{
  "vocab_size": 26,
  "decoder_layers": 12,
  "orthogonalizer": "polar_express",
  "epochs": 8.7
}
Rows from block 5 of the image encoder of a small image captioner, named by matrix and row number. Rows with one number belong to one channel. Each number is 128 + 32 x the weight over its row's rms, rounded and kept within 0 to 255. All counts start at 0. Numbers have three digits each.
After each channel's rows are labels from the 100 images, of 14976, where the channel reaches its highest value: "place" is the part of the image that holds the peak; "colour at peak" is the nearest of a few named colours to the mean colour under the peak. Only what is clearly more common there than usual is listed. The data: drawn branching plants. In brackets: how many of the 100.
# convs1: grouped (16 groups) 3x3 conv (encoder.blocks.5.convs.1.weight, 144x9x3x3), inputs within the group 0-8, a 3x3 kernel for each
# convs2: expand pointwise conv (encoder.blocks.5.convs.2.weight, 288x144x1x1, transposed), outputs 0-95

convs1.27:163104132112134154102103144199066110135109123070089161201108053168120076122088105117144127126140133110119125145164157131156131131139126100121214084160155093189108094160117156124115154137116160078111159068084160085137173101105122122130087124165
convs2.27:175169060180176075117146173142114001156087081109104141114098143085093142159102101130090082111134107127152166136134157162105125098130178106103176166136120137159072146127107119172193163124087064120174157165130153135132157078118177139151110152126156054145127111125107142095104133112167182144
place: middle right (41)
colour at peak: white (47)

convs1.31:137149124169089129111112146211079119124141116120109077204076117209127076138106092128120108123154131151126114119124140124117154124121141044174114077180121104179171104160113141159123164116102178063123154115052108141104132120134122117128099091100
convs2.31:141187118156119119089208150145100013156133136132097148127135125114095040109172105062180160117074123092124087083160105141158069128110134146159107104152193186131153043040151117114137093123096091151122141077135141101096144103118089079108143152133186065158131120101100152138140102125131087108
place: middle right (36)
colour at peak: white (44)

convs1.68:096142127137134144142104114121098179076112213142123102119100090095154091127147063121155113108139109144129158133112135162101175089089196119139110144140101110161118091058180143097141164181125131134089080115120100111100074097106179156075063147083
convs2.68:069142129153212111118181155133120147168171187096124099125185086090141121102135167098107113120111086100148131219112176107172177137148152132083130116063121122131174114066113096099175173085111084126094107138132182126143082130174096106140085118136144107143102146136136117177140097115112157123
place: middle left (54)
colour at peak: pink (31)

convs1.96:107071164097113194147148117116082162097118150126124116121106096114106136105142086195125171177068159104112175116137116179114086127155090098113069129155115157104095130109077161116123124136114096129150091107138145157091180083164079055192114137165
convs2.96:146107112158118121121114141156087088177105150081164155110207120132117127142168110175130165127161160142094145097094132102084090085118185158156115139134113093135131161054094181171155075131186076154149099128124154163098097078177143113123080133117100054089117140192144152071201095123194138129
place: middle left (30)
colour at peak: grey (47)

convs1.138:105120138146121128130126117095142133098166202173056091129105139145130118119130122064051131255145087044138198091101132187115169134132146136133133131092124144138126156181089130109136097098098136136135104136128136133120152119115104131143134144123
convs2.138:163130144146092125144111101068157110122150194100123151098114101127063101097105126137141071120115136143200100151134175088099143112120149114071172143161147091134144152244137130115090130144135207080089159150132148093125111128094130161118151126127068139087089149136146060105130140098093122182
place: middle right (58); centre (32)
colour at peak: grey (74)

convs1.79:186101115128125141152108111121131153152148078119123158117073187107155132120121136192050157112149121129136108096171149101138102132148124117087109101132181123091125214015138093123189150123099086164093101108113115138142105146133093142107140188114
convs2.79:190136109131162127137151107140160170143120127104111116149141157138128165149161135069144136138140076167025171081151095100154139088085181103141173095173131133200116132148103121112099141148135096145101131172134093150137089069124119093119174156115128104157192133181120111113100161147097132084
place: top left (100)
colour at peak: cyan (77)

convs1.39:144110120129120138130129098123131117199099156143137104163116106097158160160099104154124157108123112113134137063157147189097122133116093128109096144173162056088088083145105115118110111114145159122158117076062140200214072141124151070111181111173
convs2.39:143174127060140142131093143138134161141122206142099134109092136150133099092118080137119143177109131081106111121149156131126157150148088112161091136119169132128062160143123163111169111157158149107087113179129095086112136157148087126143127109144107146110142125132103101111114147161118086167
place: centre (68)
colour at peak: grey (58)

convs1.32:114151147122119134128100098078117155113130157103088084093168128051120213069106121134105126134123152118146129139129134149114121112155132166091053163153117107181129132126125129126145139138143085155116043130195152033156099103207135134123123121161
convs2.32:086095127122166140106112114169150141137106077102162150122107187115135104131150164155081107100079131106046157124120115126147106164147116111116148081141247152145103095129130129161080134117088129148137129125142144129158034159120175087059132143135084154170145073122170109062112047158104151102
place: bottom left (26)
colour at peak: pink (44)

convs1.133:074176078128139113159063150128113142134122144116107156146113108172135131162131116153107175107114159106156089076240057140112136172088136105177074128125127143092163107104142143179122099117122094162124122172092114133125098171086162102138153069163
convs2.133:093093078134106105145150133159212124184135127131075133129085096177128079199089185160097126138158218144131106131092151157130155167203108111135134126139090145136092082143105127141119090130155161121116061121139087153166133137098180107112216100122103060075131093084129140135130125140135122174
place: top left (98)
colour at peak: cyan (64); blue (34)

convs1.102:157083145105042145109148129081152149119140072151134121114120141119115126110145135163087123088237110137123177131109112120164120151160111166105111091110131121164158209059143064169167097160118146098108134126139147128114154110152079182101112168129
convs2.102:186103084124123120129166091108089175161138125187114081093120025139112135109065092140106147147147208115168081098094115149154099082076159135114106135096105135104108172114117114075069127144156084151110178149135156169107102098141131176143030104119103124127141204111131121163136107144106082119
place: top left (100)
colour at peak: cyan (77)

convs1.71:110155135119140127136144119175109132147105104097105119058124156135138187138077108143096079108141103112128137174171079133128073134162127084107139108125149152134136181170074121137055083146147050144146112122233180101090120120169162115155150148128
convs2.71:086111073131109158171120107152182099193137119108107115135064128084130098109086128110191126094109120072110112102102111163126136149140072148159134143114091105145106091157165143100095063123152163153131141200126115084154173157149120090105139107131166118102174123153127167202130054131116102126
place: bottom right (45); bottom left (28)
colour at peak: white (38)

convs1.93:126105100217119104129163128102130139110136111125126109115101115121117132125176166159162154088064102091109157117146097093132166149100126079148097182141085133132185096093114194106083097196158129156134108106140154110105122130094058147137167086211
convs2.93:103139131169166114117090119116223093122097090155106140162153138123150160117184120185107175134083016117077116143113122123123098119116129114112152114088104158082068128143128129141154093167120112211107095124136101070097181151096165107130145094126132126111132119187163152136172096101095135158
place: top centre (39); top right (37)
colour at peak: grey (51); pink (38)

convs1.99:121149127212028147123146140156132097124110143135132107086144137099163109142107110127145134208038158130125126119092124160085164143115131176115112185138134154105073106124147185062118130112138186115165087155122149140141119116136166058142122139119
convs2.99:165183148152127169095141128163087144153149091126168180155063166090096107138163118084108085145147109183111082107180124140107116157084096107121076125067132178144141120119107114128179073063096206153120159195114105132145117112159130090155157099106150127120109128045101173159210118157123131097
place: top left (100)
colour at peak: cyan (67); blue (33)

convs1.12:165149215060042095194132102113085110132145089139132160101140100131175138134121135090133120164157122139118130116145106093154141124121137121195137076091209165146089091173113149131164132113119101127129095165119138157116177182074116105144111109150
convs2.12:107120117191176066115106159063190104159200121168114102135113109140137103141041143099120077137153105132118128147141055170082131102085075134131097117091086121131138093131107139121196083118091109164108088089131087164114150145169133085127124108132139108126193188147154103063073196131137175123
place: top left (94)
colour at peak: cyan (64); blue (30)

convs1.24:121130105126106117099117153123095122114129112081143122115104090129068096123201165126125119156124106110128105133242183170066160108096046113113089057092094144191122128158161134052107166115144123153137123130130153127092130102127123156122124095143
convs2.24:174079160164141131125077143150162083095101125159194130134122159181117138111107122092090223157197110148159124141138076162099165130097138140152099100101124101091091141110194066136096177123094171139141174151128213122130132102103124101112129159131097110075123089065121122117147095104157069148
place: top centre (57)
colour at peak: grey (48)

convs1.113:154167101120133116059110143078090131100165185145164123120110100150120073080078107138200128203113090106101091069127118118136149160144123158129149147132124145139120034110162103168217174133111146160137141124109122130124158098112146107110095166134
convs2.113:118161096120141137155129112153122074125143139083136096163094137046161064142154104121164096116175118116129113129174106137108112097149123155131089127112058141100132103148156107081117118147069114126173113191139134163114104146139106072110143162124084103094164109147075172106170151108081158128
place: bottom right (41); bottom left (29)
colour at peak: white (45)

convs1.95:129127109109133136145136144142106131099066133124143131123113134107141106156166163134144117183141095107112115121125133133114168145121168136120126152131144196118244151100092123146082141162224131091124097107141136125152120207225088104078101155089
convs2.95:159150138090108069095126134148060164150097133118117146124125096146084154117079099108102159147126130134141144146126184149156080121121155098136134102064197176123123136126122113168152088168150122124122121166122133086120063175087082132117112142121212096104100134117129087144133128174162125151
place: top centre (78)
colour at peak: grey (52); pink (42)

convs1.18:116148134118129125147140155076061125187138132193181148107116126149139113202111130135061106160124127151160094153177174076114108071132113014071107149111153187165079147125155082125136118091083115126138123117139127115144117131134128162113141149134
convs2.18:136100172155086184156078156129161170132127155165107167154171140121191155140156160160130105135100116167164100077123094162096169172123135093071147062072118067107092133184127141106140111111153150170164120163119103151098171141109166067133188088136176147136144100085161093118150090106133039130
place: centre (98)
colour at peak: grey (52)

convs1.100:090155128115111196167131072101119138063090147170183092143131135139120111136110145091204140137081124123132116110173107103085145175110117084161145150097105200105080064149131192090128124120147107106142179161126132052137109170134120095120145110139
convs2.100:129137130136111130128084121159118125126167109125164088051119121155129169121137114194117154181191146102155115077152158133098132135136098070161129113118137136141167186102146086185107132108112152145134162130131128123092101084106090074104118103132077145148116160120189124119156124123132134125
place: top left (100)
colour at peak: cyan (71); blue (29)

convs1.112:121123138100105115132148141080084124126166150155124120179142117076101110067124141160200072092081034101143119061104144142144132154117151160140105148107121127133145038064166138174176165105127144124095123104153109151099169161106118115096123139094
convs2.112:083133042157065114138089146130135125151158138182085128164122181092156132106096150125189152174161143146113131052144154144133068148141152113138103090133192040158128107119089129180159119164120134146159125087122098158142149159129144158132154131121122136103126161123097167125143155135153139146
place: bottom right (28); bottom left (27)
colour at peak: white (40)

convs1.106:126156147092106147155130111166060112165181147067109092122112114144102097168112144142126133088086143175100146149138139106107152117116122114078136093129167176104095147095131075107096227123194080119123137184160113088063104126174104103119172139126
convs2.106:104108059097149154132120185161108167099159127156138155163115116084136163111131122111167097088193086200174172123131080122167195090227115135126166106138142117136123122146114102156140130141144159058109142128132125156099101124138198140158197167139134149128133178200128166107135109090044150145
place: middle left (67)
colour at peak: green (31)

convs1.105:186089124065170114138097125180080190112150138129166107136140124146080121101134108195074138077143129145119191152103142089158085173135116145122152134148109090174099164101115055139128130164157121108133136137137198056121148094129079165136129139147
convs2.105:122116149137122204121089169145109180111153123101137100119101122167100113108153121100142148088095122152123131135048122086090144154132067123143109123116105122152160104059098157111140095126114110142180075180144152067191173067095074109140144124126139141159110168151105109158137098080098192126
place: top left (100)
colour at peak: cyan (79)

convs1.77:074164110115133121118141107135113127143073149161095145104108133094140090083139083138136124110099132122161132124130168136105174077064193118133127180077109095133123095159089135094097106179120169063109174085104181206093094155166090080140147125160
convs2.77:167164112078161161122152138117085158128129172110135092111169150103129101118160092064156160085139139149126138142159100158087119127109132133161115109071159175132074099160100112114118134166166102126142133122137076085149204157089143111117113078131153060182116142139090203186161165082200236132
place: top left (99)
colour at peak: cyan (87)

convs1.107:145089125123082181126138127131067155151096081213212015146177114087171101088109162145125125104114155172114101116128134135101141123142122139125126100119137163128094160145130138082147103128153095149112181166126182141076131144123077102138142115125
convs2.107:176162130113152153103096140129039128077125053149073120115138132122233089167176071173066189105118139123167123117144126133127115164158114116120066125135129198131159150095083101124105127148139138119151120105126139109087117198145151127108162118112101173124106081164140113142108129152094160190
place: top left (99)
colour at peak: cyan (83)

convs1.30:149156128121128090084118103165121101137124093067097113218132111152135139070071100126114149138116141117115119083122147112161101118150126026083158067143208135208127139120127135120143126106122187113143179141115105087106159148122141136071116119107
convs2.30:129138113115092082156174077077125063146121162121151172149121116133113105116201094104112124167202145097163122091110158158166064134110127150137110163129080087151125103109098113171162109099125086119129106084128165142110095140136139061080055122129142078099114171133094101180099165155154058116
place: middle right (40)
colour at peak: white (54)

convs1.141:152118117140130115126126134170098095122145216067104137115137151128106131128139138115147136076087187062086197146087076061125187112087182105132120154136079123144091061122119128174114080188056121132116138128124136134131143127121132116166112138161
convs2.141:130111184132162209121188092135118115115110127060109139099094176134095140161128139112137159175160137116094111222126159134094159156129149133096124125123145103189146096102108122090102120139121133112058131088127095102136086094167039139124133156125146131131121118217181162121128105114163166157
place: middle left (48)
colour at peak: white (37); pink (30)

convs1.74:148116118072207134112139094112116104128145131133077119106130105080124176170127112139145096067201175153144107141158142163138095112123134105153133122087111135128169124156108063142118144201141156116173064086087095062115122093157091153133165160077
convs2.74:099142115163132099098155118138146166140121134164155130164104045144107093160108093102130126091101192135135185163130106138104072071170187128156151100104128099094158115104116126167153105125118146154181124140138140185080150109168134109163128119120127184137141134130107132119113141067087134121
place: top left (100)
colour at peak: cyan (51); blue (49)

convs1.61:221149100156132083122116191146189129109133157134105108124093128125110152126130108180126117129100183124149130096148092119131093096160142116191077115170102114075125110085156096161179124087142128156127134070115170218070132082116134124141087114131
convs2.61:107133175141125175134154133103113136124160128091184159108118063104147160130139098127171167120128135155197130131127162114168093093163175132133090104183117136081090151116110112164123091074114135122075135183134144146144135120157128112147184101130126102134151046109127074108154149113106197144
place: bottom centre (35); middle right (32)
colour at peak: white (44)

convs1.83:164121177095113061165142085095134122078109122159148136071127121238116213105151180107098148138125132148142115099111101192125212142155175124121134109128113133121122129143133118134119150134114137135132113152141148123101168110164094069059170141144
convs2.83:137194093087141072156101135096214121165118148098138149139066091108142176145077160160145156078134135118148102098152140189077173103117122130081191098131098147159125142124114160145126111118089109112116074117127089128105151193129095138121139148138076124104098108149123141150121133115177172109
place: centre (81)
colour at peak: grey (57)

convs1.75:127135132112113082115147100136124090170139138098141128196186180140094135186098116113139103121111146109123149133100097133125101123130134116175161190113183177196058099142102106123149133148115149203107087176094230084126094132129117124119120097099
convs2.75:116153103158144092135124150139122075109081109093084094126129168131117074143182142164097116124102137223122154163139156127211035171089128144156167220114083202111107125101120131102114137126149097156106157117126105140126155142144111173166129105137125105132093067134104089093169169101120051104
place: top left (100)
colour at peak: cyan (73); blue (27)

convs1.63:135140129116154084133108153083166140107143115075172107099097122135132071196134133175157120125102153087130135171112077152130157099126177137122107096133107189123094120106039123156188083137159095150113179109093201091131090148097098144110184120099
convs2.63:151102116110168106109149209096090138153146133083104113160117186168132143121130161096130153132114116123173153097132159099113108163122102148108140050199120091093077172158129122134162146090177115099203118140124061155142083121086122121132202121129143178104105176192106069114164202165091117108
place: middle right (72)
colour at peak: pink (29)

convs1.56:136110196132065202165195074119080164108075102159136154106138112113135124117111113132113099121115172116127143119183137109125132113108075083155052101119135086119096134152079106134099121127129177150108100141161132040063154152144098123089136134127
convs2.56:088074119162112100112199120180136130127121078155189141189166123172067079149142095128150084127136157065131099110113157158132110129133101141083121127087088120168135124136163116119114125133107136123140125093120143136151138147149111138181078084129125146142161102073100138174099124224155100137
place: middle left (46); centre (40)
colour at peak: grey (71)

convs1.135:130114137132131154113122118227067133207085093119102137122133123113137143119107112178124033117078128118132145163118064113108077103106155095129145147154133120134128030137190061175127105197148122115128134134143121116126128135111136101102144114146
convs2.135:149121149143138118093110132125112061138119094099104122123063156118135174100163160157188121137138103064183135114137106148097151147144191112072135077202136112143141085113185133132088124142099114157138114158134088080161166161126162107175181116129129051114135089147094191112090093146158126120
place: middle right (48)
colour at peak: white (46)

convs1.80:118145092114208180133141088128093121131108145105131134092100140146146156118117152107126139156179116130132135171111098122091129138093224102143104139115092147145110102158115146235101115146145087052145085072170130151076135155101149079181121130123
convs2.80:118168152122138165131115129156108146120095122122143116195186069158073072078136150106147098071153167153179080140156154113149153121109120122110060213189134180103130159173155091153124117156106107070126147113122138205128111147158182139144172142121097181137157126128171106142102138099154142118
place: top left (100)
colour at peak: cyan (54); blue (46)

convs1.121:075134142104142132135143108137130169163141129126083125145124093091134146130124113182148096126150158127089212076169144105143125140096155089153150176103086102069123139105130083146147159134089151146221208063094117149183174127108158093113146143145
convs2.121:170151142091115141153104106157066120140146142118147101128031088074119179173148179115047150152088112118109077158118128095164119111094133154111199159141127129129112131098115105137062189141145168150194126154131121116113164136135116119123096136130129098125122144125168097131119122112129194152
place: middle right (66)
colour at peak: red (28)